config.toml
arch = "resnet"
model = "self-supervised image encoder"
dataset = "made-up ball-and-stick molecule models"
train_examples = 195000
image_size = 32
crop_scale_min = 0.4
horizontal_flip = true
color_jitter = 0.6
cutout = 0.4
method = "barlow_twins"
norm = "batchnorm"
hidden_act = "silu"
channel_attention = "se"
depths = [1, 1, 4, 1]
kernel_size = 3
stem = "deep"
avg_pool_shortcut = true
widths = [64, 112, 192, 336]
projector_hidden = 1024
projector_out = 512
projector_hidden_layers = 1
init = "trunc_normal_002"
residual_init = "zero_last"
optimizer = "soap"
beta2 = 0.99
learning_rate = 0.0047
beta1 = 0.9
shampoo_beta = 0.95
eps = 1e-08
precondition_frequency = 20
max_precond_dim = 1536
merge_dims = false
one_sided = false
adamw_lr_other_params = 0.0013
max_grad_norm = 5.0
max_steps = 12000
batch_size = 256
epochs = 15.8
lr_schedule = "cosine"
final_lr_fraction = 0.1
warmup_steps = 600
weight_decay = 0.04
adamw_weight_decay_other_params = 0.05
Rows from block 2 of a small self-supervised image encoder, named by matrix and row number. Rows with one number belong to one channel. Each number is 128 + 32 x the weight over its row's rms, rounded and kept within 0 to 255. All counts start at 0. Numbers have three digits each. After the name is the row's rms in percent of the matrix's.
After each channel's rows are labels from the 100 images, of 14848, where the channel reaches its highest value: "lies over" is the class under the peak. Only what is clearly more common there than usual is listed. The data: made-up ball-and-stick molecule models.
# convs0: first 3x3 conv, stride 2 (model.blocks.2.convs.0.weight, 192x112x3x3, each kernel summed), inputs 0-111
# convs1: second 3x3 conv (model.blocks.2.convs.1.weight, 192x192x3x3, transposed, each kernel summed), outputs 0-191

convs0.173 101:179118140127107146082095201143147134138162187113086153186129135168141118139162185101096086114153183110169124140152163073101137126112118066154093116115180129100089185146117123153128114123170097094134130146054113088143135096123111108165094111111096096155126118149112106131191100113176202117156169089130103095083164164116151110145171158054
convs1.173 095:156097130128140051155149071143206172140124081133096093167165122092148117159133129114107196116130132133116069071119171123148112158121120102150024162100176106185135142117126137100104071111169156118185160117108118118052118211210076105088115074147137082131120082140115133088122143193149130084168135103129133121121107130055074130151141156123130154151111111124066102147154156116143119173127179090135130140110117129130166118146126153127156137145109120177098118175068109124182187119096138151136124148054096122131132141123128141119067106105084135123147130136133134062143136174103192137
lies over: stick

convs0.55 101:091123116165142158077143156108089140123088127160205151100170094088121156090151094166123169116148151098154117091127106148117104146122118128118159160099160167147188163176138119127105086117111120177143139144098054073104094255109134114130114094117143115133143148116069162112160164114191099168162102079102178118143120092126120107178142111103
convs1.55 099:139172157179096141104133146109142111096122143157137162122187200130120122179129094161140136115150176165102165116023137090127121052132103145139123029093112095108086129125044150105165121142097124173165139100115151126142135074110150150133141176139196125110110143018144182106166120121132146096237128151118081133109144171123116156123124094113142153102176117133140158112174134125142156120166121169086131122136162097144089154180161154193127119067151155147095163159103096086148135130116151089131126109092131150085034105139159102113163135146110125146151097137114142129144135115123168153
lies over: white ball

convs0.80 115:133131158135183154079124110137154139089066104158115047125113163143143142121110141161124087132133103104082100122121092125094183176162115152136132163139126162086113111131211158142096125130081181179115113090132176127143183111135143142118120111119054148096121116127147165136135141190181135130136144136112120112113113111141134189255138171108
convs1.80 115:132101123135161151196115148100165143152105126154159093159134063156143130131176128140112142134157125165186117144123151146134132132087121143111091138141123134100113189109039157107125125113116077141126165162110173161086087070116031134163153149093147100115115143174174127103135134087109116137097104190172135143114074143135134088110108140138164149120155066131119192148107035137123091121018156157085103156137098135157098120106072134149149160090153136137129154065128144107103098131106138140093142099137134139137170188080148142142143105165180075126179132123174237131166100132090095135
lies over: white ball; grey ball

convs0.115 112:127180148136129106148152115096151089114141071168125153174167129083103098133147132147168186108169106141135140127093078083200181120164099146184155107127123096132111134097131110108159084151057134118123121152105135124134097146077177156112175163175134111105165185125169127085103156150147120114145156136069084174120083152116139110180021146103
convs1.115 097:158174134144091149111134147099173125144126113140104148154095086110122128182084125115143157154161208142146093150093165096157175126126097118116173128117078142129119122123089144085135123112095116131138101148103091136084127167103107098099139138057118102139083113083129112140132129095106142124163114157146122173150197178171079106135129083123176126188117088156061140088177142100168109157145089198138092106089122058131060108111164130173095081071177102131136163132094144068111077140153155137175082122193141149137118139136170104142087179197127105085115069128103074076183108130153192128
lies over: white ball

convs0.59 099:122156069130120126133128207121111178080162118118072126120192121160077111143177156117137156114119096071081099145099094136097096105170095160081185143059115102138083143097145125132144115133108064130128126144168109172176134081142090105168103132135143159068117126061074083144085153119149150145106073141144108106091144102141093137125065165109
convs1.59 090:135113043109080187149148133184110088106081095140110196123159134136145076131099150160103089169078194055118140132113106099158098109100171074130170142137173177137108125116142141119131168050128091130079141084119144126160100176130136089073159146105108068084159107111189156163157131132126077169157150146124110077118181095088100144144172103126171139173169114110142123154171142125120120138096092105113097162101144221066142127155158098190188135076098139110147108124131098088065148138118123157139103120125126136114131106100152096112064138079127158101122159140123113133118143185130149179
lies over: blue ball; grey ball

convs0.51 089:080206103156105134100149221104107139134144165107133123180138137052173123134096126158097109157066209117134153078205117088125161174123124099078079125110145137104151140079115160146134153111161145107151176144132120116126115075112118123121132137146122095150091161126075105139120125085083124103119069159109168113149137167075099129112115198106
convs1.51 097:088099115083066141125132170086060115136083116129074125155135168145146103091117130124134130043171127095082117110135151140125147152142073146125120078114122139156155113148163076141157157114148149108126149151102187120148213174148109125191093071155158150146171147089113132113169118061083205099137117092134145121145134116145085077066127117140119096103075112146131072117102112051077087070177078098117153125143112163170171130097111162126134140076098111186155107131157131112114093154127137107135078102105106110152130105143164124209084088119078186158141099126113173103127100126110180111
lies over: blue ball

convs0.74 138:134117095117104133145136167129121122182141144079088085179159144090126115156149159125135112105119149150187150138160181135148223144163183136146103132140130186148181120149159091099173159170141144086139093112138118142088172145162135101170094123130154093127068188127111072127131151102099101097188142165106118195176126195093105069079135128108
convs1.74 125:119089139088131084122176116142140114108090108165095097113169099135124147129072158110141148128101159062082124093099112167091105137104090153132166107119070101144159127148115143103163053122125129126069076097105139105098188079134115133126118130177180090152085193109112067133078155105194189109074101132133132107136148109079122114139122157129124095150087094133143090078124135074097166178105146017129050086116102114134177175193096133107126129162102128161032125151127104142104139113140134142115136162098100093146147127131158116093156113160127118132176144117093092164209116087138142107
lies over: white ball

convs0.130 105:125146102134113143121115110078128131129120149093102158075124119134144067218123167147069156119129137121124135121174129109091081099102108187059061130180133113146101093143149147134132123160069091157143185130082121072115160186091105162094105112141159162123147156072105131146101162178101084197120121126122166089121113103132155151146077074182
convs1.130 096:091132127107150205157097132096141159100108102121048127174143112126119129164111140116126137157137155078135087176143128133205184068134164080138174101131110185110111138112132098104139146163163134180145135120111140079118155225078102152065176155166105058094148144145159130090064097151163186114068119136114167137137220123141146100132197149124183134153172104143139120095185090119143136114076158137112120156157127102140121160175121143169155059065146144110132142112080118097120137136135166130126144124183145090142081130103116155146186086100100123119154072106116120154145095113168154127
lies over: grey ball

convs0.97 099:103133061165177120076128120099166226132122123174076141128151115142140134118175149158105072130131114087118124141157109107180142117132136095070029150153102120111106162153105134155145156089113102126083125164095152118105162124135136125120162144101119110196098071064100155093153122117156135157143115064058118150054120170099117147149137105134
convs1.97 104:139135089112125151116109175134136113148096190118145115104162143106121107123162141123167090099165155107101106087199131152122178144087145128153113092162151105148146150132219110126179134096082094143145157123181171119114108147070196142107090149118016160212133110134140088125107177121122150123116134119159119131137131155131161190152164198166163127118151144162095139138151166106175134129167145160168065187164116073133149145123153125209107088071124142176088145119163175084116136171157126149176118108133095199153134188142107100096174115148081123164165127094139151102110116156148110098
lies over: grey ball

convs0.177 110:074093106131095082117092162112110190123153175107103066187152166163172091173156134148090139114133147166140126086121102078125138111106141097095149124070111111138087137118091174134115123144145083096091138195147129162160113108058085129180158076101152072139084121108170173099081095102122101147151117142117069080075158112111134083154142150114
convs1.177 104:131193150122187141118150095147148117148120130104130105146104181121145183078161120175078150181161096114087130133108159117119109138080132154116100129133075106134100097067130165104146129085110111104154102141159134168131084121073052134165090144140136122189083112149153113072133044116117091119089130197163129109107140137131158139108154147107134130103113186197119183090109127210100124147111169113119108179113119165164177067087036142113147153129131115110093060190125106150144200134146121102125119174167089161114169117121096134101108104159147165171154086154148137116183187117141128102
lies over: purple ball

convs0.165 091:129218098127139151053136103097173183133146146078140163107124096137151085164184129187118133139085134081116145129109102144150178156157127133067134100138053062117156161163117174138188095139166149116115165086116136082123138142147121125092157117134146145134116083073101102086096163103098113135112107093076132153082149076101119088094123173153
convs1.165 101:126183113143053152112125133096133188181120143130083136104186134146118062160112145150134146156167142115121096094094165131152184064144125094161172085102141104088140150106142148117156155121113058151131106096128112126121113164106145092117154082121122163120174091088106150142150162128130173133170137110102122153144169092096075094127056155167160105100146176099157110138153122078023154137116117159130154109099135087100154155179134131142170136099112132143198158129110114121116116150088167105179102130100106155062105108123187083129190090086084165130128170179116097110016149155131102144
lies over: grey ball

convs0.86 109:153132075178150079077185135039140154096094135178122147135151114113121137103101160180131103118098109090154118144115084156096180153120175136131102112142118094087159174116101107163160154129081183110133148135106129139191138140091138119105123105143186144181132160095115106021132098104099128141152129145099116183093099121086146095168091073088
convs1.86 095:165146094142139118090098114129158154065140147120115181140144074124091158139115191108166117170204156141122080088107149135109135160159104143126130141125145067132133116114089153118152156116167131136160142124118117104124164167128194142136173104148100138067083147144106139121083221168203150134154125151118104113131151187147164173125095189118111106149172103104084121110181126033195122126125121143074140125140140067096162106110137087168129114099159130109133124123134104136146102095136099162157121144147116180131141094147162096165141174161141084104111120065119125110000082112164136139
lies over: grey ball; blue ball

convs0.182 091:124059103164153091105096106097107174101117194103114125151071101114124089134124158102125054133113101108153167158154127121102151170149153122229122135123165122091136140123084176172098096057124147110119161160094163056096113131116086105147132099133225147168087103087125118120169168120158092109134150173134133128144107097153134077146145128155
convs1.182 108:133076147079149142118153149091107106082155121147116195159113145098150140142149070172210098147112114144120113139077152159090164091101100119114142065154093104138101123162113106147137169105134169129115112113112088117122123130056166075157112095197131144185126170063192128174092173116121195120186137175138132099127204150114173124108156110071072142113092090132126121144156162129190161120145149196121149148134122136083140114150140166123102144087106085120083115120128145150176126091173156198121105125181157130143134129161110085106183136183106135085198138171096120127110127200153121121
lies over: white ball

convs0.109 115:138124116112117059103102140124108162092137128149185128131100112091081150075137160112167101233075108147121106131097145169169112114130112144099086149129156119219162092175111091123093124150095106154100183136155124121137161087115107135133166072091154070086163132137088100104208070079125160083147134119112103124095163143121103112153095118116
convs1.109 098:155098091145143084166088077197153076149090142104117148139087100123164122150118163166104024092129128112148135168081095113111111098085132118132118122147106126063179158109113163116124145105109136180161136094036225100119119115136141112077134135161118066102106112125134132090131145146100058128157127140139099117117160132087106108109121177120178107067116157190091116119158095121111055137100152178134199166147101163159165096134118148152110146150136108141111124164121104122203185128141087159155085083152149088133142110106101129128100123189178135093126100120104187102195119100143147150
lies over: stick

convs0.111 102:125101148149101183163058147100148123129117119129171079190154228101121164200195104129165162138115106116130111141150142078157117147167116181149161122095098105094093147120121131107151129128140144141144107128201145117132154095130114105085135087093162054148164123104109132102126113170161114147154201098121209113135097141101153071108150124091
convs1.111 096:142131172142149105064149118058095107083175149153105089154172131148149142134119197163139132143167131097109109098082179165153067119204106119143065079178125101107097118137103076093101104091136127126147166149155132151089098115147133102132114127159113026121145130132111140036114203136110160097192140118103145141094083132127061102119151133077173152162143153113078074133146171150146164155081157131119167133124135133158115160118053180187147050108125147131141116121166136138109114104124113085121083130039128126126107123093095124140092143084145121081092124136101099093137148144158118106
lies over: stick

convs0.123 103:133096061103122138138126094133172148180138121094115125088120128167083157203164138096082078092107202082131104115153146133048080118104108129148095122126139117081105160134116153076155125118118114133143133074091144086140128104099155116139161108136148160115145150141112152114205129153159112255151129111160079145139157153151109145143086176126
convs1.123 092:127087136120138105155115108132084104153069105166066149133127168100105144076127121109166095134196108148163130088118100138118176097113114147190163135135154110148121123157130099151120209103149163115071148185138154077125156090115101069133145155188150110087151096100088118121128156164126183080111084163153145103112127113155085090118109090115130145136165083152150124174129198076116087090151131119158125160136126146132130162161119092219074209106120107148091130109183120148141091085150134077143182094112096097108105157112106079077109106131054145041119094108091076133103098108150152142
lies over: white ball

convs0.79 099:113136101161210132058178099122151154152158146082056205048139101105107100124169174108082136147140131097121164124133127128138135169128139130113123131161135108137145176154133156126123112066128139169189120147218094081136147126182091176094151148103117106122116076100129141149143094153187106088125087115153155118071133081114106124137145164141
convs1.79 107:088121159102065187106143168157171130168127095128133153145105153163145112168146134159131092171128172153179151080150081107110212047118135178090096158187176107099140132143090181140128161168111094121136074074128133148140069111161115054140123060157089107073098070158113175144156121158144135116112168112157201162154095111080110151132131111125124182112112105169185146169093176094131092140119091114098119113157148167128113093160156096184109107106116112151118138105145121111153089080089145154133107154109075130120109145071162120160121144111071139097136188143058119147108158168124125144
lies over: green ball

convs0.112 105:134139116112101190140122241131092193112112140103098097088133152149101142072084154128083097067130091102113146125136145081107096160081101122085077138062084089088141137115136107138104142123126089092145098132113161099155199095163122108164143108127056145087120168166111173129120163110163095116167091145106150118137148157114119160138109186170
convs1.112 097:135153135093150204132168188081123097116110130138156134152151131132120213137120141070115127091107164159093134221095117164149139137137112129182103140140088161108145121064117107088109173104138145150159160125148123104162168135150126130099141121163177099170108140090135090165140161205091084118128167118179143118144132187084092105131078134142117111134173106129136126074116095145146103150100109095049098162148146175100073143096112116128121082167105163143061114128151160071156119143182108112122138155134142114190115161132163163113149142206078094155103166140137119086201062196135132164
lies over: white ball

convs0.40 109:101110098164089217092131153111136186140133124095084147125162112142175118167097163175140130161115173035108090135148121082166200125113127132060142126173104128110090135107106122103162114125083104122129194152138069050100136137135119141141136170124116154083141132137148121150102113162072099131111066148140149085062154107143123134146080088127
convs1.40 106:120129120080108153120116107116173119168102120082122167180114132089134139183135190196142141169170244176104111093110089122173131143030114126114098091112117130145089122100146129143156171056110089138134117061112112111095120139141154079094127130149100124099105100130155140131116156138181134086092135128089067120137071165127125148179156136104172072190165154121136136073138160110143102181129133169114171181144165163098111125125130125189208161083161129129132120089091123084150111139115098141111089149168110143101159145138105133167175183139079065155112132134099085120170106139103169129
lies over: blue ball; grey ball

convs0.87 096:120065102093113144079097089063163185129125124168102111142100103134110121108138151121117150134104106083123108183086085122097095165114090214068108097142143107145154180162172164130126163062136110086153149167133121126137181079127140134094115135069104105073147124076086152167136141132107076134103090124108136106080138159147134144187154204122
convs1.87 086:178083098068128144084139075122118108111119122164118101120148156109089144146138090183138073135139139110135103129159123140147103132194176108082143179144138125098134123121140146125096147078130142200123106086102159104130209103120153145095080110115083078113152156107185138083133167153101140129103105116126118133100088157165164136120153135146185139143149200105109084151143153153164162062113090105150110115163165192118087170130171105103136145145120139147111111172182108107121153122203143138188187138121207152096120096179060168101082053092133132174156119088094110104153178185154102159
lies over: purple ball

convs0.169 080:144093071185123077097114122112113183147167165106143114109110163102194056076116154167129105123075134143078136189108167145099113098145152138160183092103134157112073161158099168120112119091089184093089152117121098138063198120084119186133134092121147092113110109155114126126149117139091049120130122179134130168143117133135115107109112136188
convs1.169 094:102115065117128120173087098179119160106134092110139114158109169161157159106153173108130094185117142120130155142130129156108138139108169149166085183190093124165119107122140080110110143171124093128132126086137120138096097145141142128134079173147143112146125073058136069123042118158151116144104149136141137076079119125100094150136137074136154057166108134177154166089167148193189183129141094108150111162094158127132166095083088114120184114152103139196117089128146128166091168113097098160124143135135053155155094147071145134097091149140137071199114149146089175138088097146098191055
lies over: red ball